A small multi-label audio tagger, trained from scratch.
Model: 3.83M parameters, arch tc_resnet, norm batchnorm, depths [5, 5, 5].
Training: muon at rate 0.0026, 9300 steps, batches of 128.
Rows from block 4 of a small multi-label audio tagger, named by matrix and row number. Rows with one number belong to one channel. Each number is 500 + 40 x the weight over its row's rms, rounded and kept within 0 to 999. All counts start at 0. Numbers have three digits each.
After each channel's rows are labels from the 100 clips, of 14976, where the channel reaches its highest value: "responds to" is what is common among them; "peak on" is the class under the peak. Only what is clearly more common there than usual is listed. The data: single English nouns, adjectives and verbs, spoken by a formant synthesiser in many voices.
# convs0: first width-9 conv (model.blocks.4.convs.0.weight, 96x96x9, each kernel summed), inputs 0-95
# convs1: second width-9 conv (model.blocks.4.convs.1.weight, 96x96x9, transposed, each kernel summed), outputs 0-95

convs0.4:542532525508499491453491457464435505534561433476519548497500605479478545574570453496502543513515431507451437504432494504516514478567416515475570512524516486519468535599536502463475490524522470515480547461427491504515488496516489464487492445465514463533429577541522517446415517497532482543
convs1.4:527484540525519520508464498561581438470571498502458475477471434459488449442502529528484491527516512543497534449481477509495497545460481446451445490536462430486432500488415524484463479424459511457544478498402531462553517449440492466456533514511444546424504426424487493494531492499470558457
responds to: /k/; white noise; clipping
peak on: /k/

convs0.42:457485399535535523552525507519516500500457495457516510487571513472510544448483492522484541486547519553463487490550442569455514466497435529476404501509529538509501498500419510488516455504512593475571491443488586537474444449511507480553428556479541525555444413437508545485488517498521499524
convs1.42:449535548491524503536495470453475473594445461567555493528435559530521434543469499443500534482519510450510598529502493439545499512535493519430507494499484593566537501481493527537574539517485477513450456581520510468498475528588541531443520473483499514491533529506474454562516555543471444504
responds to: mains hum; clipping
peak on: silence

convs0.20:515490447497514548544509534571455440505467491489576509495520511566466463442547511515450581464465463500516578555495478474530497536535488547531460536514487471513491485454424512517519495471553413468574511493500523480495437521453564516404561420466513536480503493527467558452409479526493519524
convs1.20:444491535531459521459543481471561455473540498506509515539478525490492546577473447423497481474511548495451498477476489527541471484483506507538498479544477572590615495498529571480525500548498446535531511460532516493447488483549567562504403478479571494496494510526540389478434498516507502566
responds to: /s/; mains hum; clipping
peak on: silence

convs0.59:515504504571479577515388482509511449518508505531536511483516478504510483426508459482533493412542596514487458496458516494504609462546524469472475473475457516499548497547492529447458529484490585470482514489457413499517512550477513430497510470497496487490579471525504492512594441458572542501
convs1.59:535448542458504466451459539524467527486452492500466562445544541487519492512483497550509490548562389479504472546420504462457421466441543503535551588477427476525430527546525505524509499428469525467452524492476460520521477482536436551454494563508481473529517540485497489573448514496432500536
responds to: /s/; clipping
peak on: /s/

convs0.74:481476476441488479483452590511504517504563469519437475508489487551504520425493458538515537437531496557487465517489464509596559533495470492509477507543490523500491529479544551516452505537501426451507547480524494450513458504509506504577527490527510510570519506527482463544416480475506321535
convs1.74:517485479538450455454456451607466578503485536497484493456489489487467477456492461483501440545485580414524461489518490479460511468497516516562538481478591400475528472537496516519459516466490435440512486522458482482557478513491485430480573485484526433452471491466460509437500445475443429481
responds to: /t/; clipping; /s/; /eɪ/
peak on: /t/

convs0.32:552506508493472492493440562502428551483541533596506508508546477495500544509453475539588477442518526475487527453480484454498529498549486490478534521473512452571475531516480506457494541494459466475484477578488437525563502429458402461556540525583570492439453523496442462472456561494539476511
convs1.32:508542416457498467501487467498547419462482491423519453467467441450459429451489521571467426559518466520490437509432516505474537512447474490473524444539482457451496470478482489476498469485532488474494492383494494490528470467489494503509499538480513511537511465509483491507547377480414585479
responds to: /k/; clipping; rumble; /ɑ/
peak on: /k/

convs0.88:500488425534439437539537560460490404501536527525502501484501559539513491547491465486535475470550498515533482528496618531528526493537468545489589501496489473493549519475548465474445475530526435515530550455511510511478585463412490470494492568476495480452498421496557476472416486446475492540
convs1.88:523507497486563444484504595536459617471523407530435467541511452480446454476471476515490553498481500484480494500436463489535553526438467460450511500494547414494428504435526484488528552448461476465509506582462525507571435528524432473471528451528546457471493536510471508511511529523503499489
responds to: /k/; white noise; pink noise; /ɑ/
peak on: /k/

convs0.48:457481454499522411506555527551561531482478408469579538562459502528489468510574453476503570501511479481493530534543472505531484505463495508505434546493570421468513507489448515511470418519569472518556549456507549527425430518505552502480503489482456530430494513468481540413527519534498537498
convs1.48:405466540515492518552491509408532530531638476501457534518554577478510546530523506490490524502421470440557532509523552485521490516437515523551453496511499549568513532461543533505523565572491507472518537530535483556494550515503543544543425510498532471513529524515529489578495508524451517545
responds to: mains hum; clipping
peak on: silence

convs0.71:507467471539498458470532544546454434488507500444570504498499501516502545510554470506426567579471445441471538535417478498548494464586467512522470501490555430507470516491476504481540475501538595500529512519446545482482490502461496489465511511490535506511517559528414582486380485501459562502
convs1.71:504565545514522571491535452411551471543562510497505496503502527504534493516512520461496496486447526493509509540541580540543498539460471547556434450471498557537524467447474542474524510499474467447564418482509476460467498468507598534512399533464541543523488476536523439484411498525468462566
responds to: mains hum; /s/; clipping
peak on: silence

convs0.54:441480579535497435492531551496518549522482435589487484504454469489412453472467503505484502484475544516517506537560512532525510444444521571507470551583477540495520502521450619557522444498484503468560465497536488526494484498430469583543478517475459442481510425484500493459548519447497503477
convs1.54:542456466523513548516442506515491543491494511490521468493500482460551557491427464560613513467486414578503578450460517454554516508567510515464533448536492528493526477462487406547518532540541516412511484416479588521458498491562537468514538548509493508479507521554543524489531515528468523493
responds to: clipping; /g/; /ɝ/; /i/
peak on: /ɝ/

convs0.56:517419517472465485491521522556512498457417464526523492452558452588550469561477526484483508480520515426575477475483493519514511465551539502488595505512489465510479481518464519514582532490441488440577509585489534501549503508472441489506401483524528456487543510537470477465517469477563513408
convs1.56:537507466442481471470495472487481466468561492436561490465479486488392505455503471586525410519594450550476511467489480545511466468460416529501478496502453519503484542511514489461401466531487511500531488371455474428484494487457493474503495499439467511463490458423488519506526476447481516498
responds to: /k/; white noise; clipping; pink noise
peak on: /k/; /t/

convs0.62:497485508515515442468455486498486491361470505521505478494559590526494457487495481538524510522479525459566483521499498508548490459470487434506521535530523510474479488564630417464451582465480580469533473541470466517591528469515527428523461456521487495473499541547529477484549494458486529482
convs1.62:528499485527488524495486515451413534441538467536524538474485397462502462488534565495497458563651510488480454495474469504463506469457512446524518563461488481549487504495430454451489431429427459527484538520499465515512544519461497517490457530446524516530493487463414470532470534445454512486
responds to: /t/; /d/; clipping; white noise
peak on: /t/; /d/

convs0.67:452503538483538422539483490560483561517536491501568572420468518534528557440435527545511494492534473480511455484524446561476514546475482506505564481466524525374421535540504539465499458446489468533545566439522516506502551489485490492443523556444512544462531496435504522526499527464453456494
convs1.67:558487493562481549477498509466504500495498498557455459568508454485395423534534496539437533386506535567527448527487522495504579533502480544466549512486507611443441536512501478499503533551527514489497515537468529473498504508564470542479454527571499488482472504572533508406512530454511509497
responds to: /k/; mains hum; muffled (low-pass); clipping
peak on: /k/

convs0.70:483492479501570543561484490525474399442490461541560519473465506523466483483509500514492521489473520534489512523454531530505504464537531517537399560512411550487575474502543539529498521574547576504481508543484570524472501480460485440528563465471467498536477475492505487465351461462475502465
convs1.70:479462569447427552479598611531467537554476546495477545515522493536563454547466468528518498487527535493525554553511518519528445520457469468496505505526509516458474555522455471521559455466573411554482557505461463490470499538562514544460492544499532455515458524496531521511463464596503495519
responds to: /ɹ/; /n/; whispered
peak on: /ɹ/

convs0.44:491454426448504446555460513456479519494508492499502516551474500499501563497471517531493564457506493502502475568479444528596458541453516494547511538532500390441474513511545504461450365520528513463563548445568584573519507494463531461513509548486504459534499482455524486504497506487505451542
convs1.44:481453493563541523494475489458477456579693453525465502520473511547495489483524473454521549528514497500511512444525574473454524458476512528482441547476509359533520514501472518564518511538557499490530534521513528516482540565564474487498527508499438499501532517500514547525500536497478520523
responds to: mains hum; thin (high-pass); muffled (low-pass)
peak on: silence

convs0.68:513389525454550497532447506530506546430490477470612520549473553520459514491518494494489529541511389529474490539474440533472440537500460524500546554523562488482511509530553507484503515495538502425498531422513520533510540473547476459556518538470427564444453498430454493471527540478475480501
convs1.68:455507501548505513621557476472533513512609508520422508538556546450509442544521490468500541411488492505567510516543525477512520460554556556487557497541522579491530511517481535489513501508493519520531549472553537539487521545543504559498426469502455436516568513482554534559521453526491534535
responds to: mains hum; thin (high-pass); clipping
peak on: silence

convs0.31:430490526484526412515499442450497502464475488524474437477573529497534506565510493496580452473517543492496512498499494516511534485522484416435566521476510471531455521538586500503440551463460581491551537472449447585578485520496495479480480546500487468470529517506563479510584514512471457409
convs1.31:606477461436448461437475554521479566464512486496501502488520469492470425432506546489450488558563443525505449485492477494464473485475495511535511541475405469454481483481440496452424465445459423448477475474443458466484499505501465503479468510460524478539497462460401473539424467469532482508
responds to: /s/; clipping; rumble; /eɪ/
peak on: /s/

convs0.24:490480470536516542542526471548514528418439487471585517468472465463525545488594498513517495491455460510545534519504446592512459432478458506463505527497492447464548546506488534466500538501507510433561562483480457448599514454453524441473409525538467436538531527493503513522551499444520549482
convs1.24:538515473450496436494499501517541467477579488518460472546509537446454470528402472435513487457543561477497482501464471457527489505621489507491525530459492572539450487538541513471459511503469536524457498500509505476442527447525527419427457464494513572396442501462454515439486498493469450523
responds to: mains hum; /s/; clipping
peak on: silence

convs0.9:556473499537479507510533444605457560512479488492563519493482500538561529465584458475461595560490457459470574539493498504526499492476507453532460525495514446485494551518461526501505426489479506468480508504491532515507479527407431491504572520458460579473467502448443548503427443472500574497
convs1.9:457572529520482538499547531464578422518490513415479509517570565465510545542430479454463471449435539504574490540519519527537503444533494517530495493520534562501552506492525553459513534513549497510505514498486502452474475458524565545537368514537564468531544549504539443520523504545516461512
responds to: clipping; thin (high-pass); mains hum
peak on: silence

convs0.7:516548485456516497508530472547492533540534501424673488526545502538480468505582429473448537494514432424488501448513488522449496564460548481487498464461522545450528507503510546520499425566483533542524473454456475466471512555481500529488575526486460558458536455493487501484498490480459464497
convs1.7:507462532488449549558508441540549461494486511485373578527491549475539482500467491541489549464458525528565516494515519553508528461483477457502471535565482554492516493510550506407533532437550522482449521499491544491512471485538531533528367509510507482461545531459558533550589490530488480493
responds to: mains hum; /s/; clipping; /eɪ/
peak on: silence

convs0.26:486507472442479517501551470497510465483565510517507506514476467530462523548457488502529490543494586535498490490498559487516495539485538436538493520527504579463545402490516471480559531436539518483467464499494505497480504518568486516466479511472493513568449350550503487402463551530586455427
convs1.26:521531448458458464441441490545507575509476505498446547477574472490507499435516477522485508538504466431470527469540494500426478432461448477457539514526489456441439457472432486522451426549548478477556432529458509484525493465437455457528527510488453482473456452441502464434480477410488522466
responds to: clipping
peak on: /t/; /d/

convs0.61:431501441488544485554470406542500435527534506505477538523499554497485462405503484467421515479505481499477479541489484477496490510451515525524398535547527493498539549493549452498483529543521467421568487458582495550547517540533553507394512582453465536530496565492494522447490499501471496518
convs1.61:487468501544492548530608516466517444510547548504512505543457487517492559531583504471523536480524513527522525531457464557466567573527498522543479513553554459478475484515539547484536458529502579585512568539475579535504525574499513504542578512540538571438532507559492532526495536504531441502
responds to: /k/; /s/; pink noise
peak on: /k/

convs0.80:508550503477518549535518509478513513488473454485503521485453526506480483509567534480474491607511469539404476489492567522516493520560489444503530525542461453468558487498469487426584507460478492489496435568459516549541502410531498511596470520447461469472467442620494461483467550504515491460
convs1.80:571467505401448488500476499483432494570536501527481439439535487502528509482472455594520528413476536475528509528492459486521514511436474517506460543495497527475418435485510483537407459498556488495511484503515467497515504465407490485458527507490505534510506476428505547405517475462487598449
responds to: clipping
peak on: /ɹ/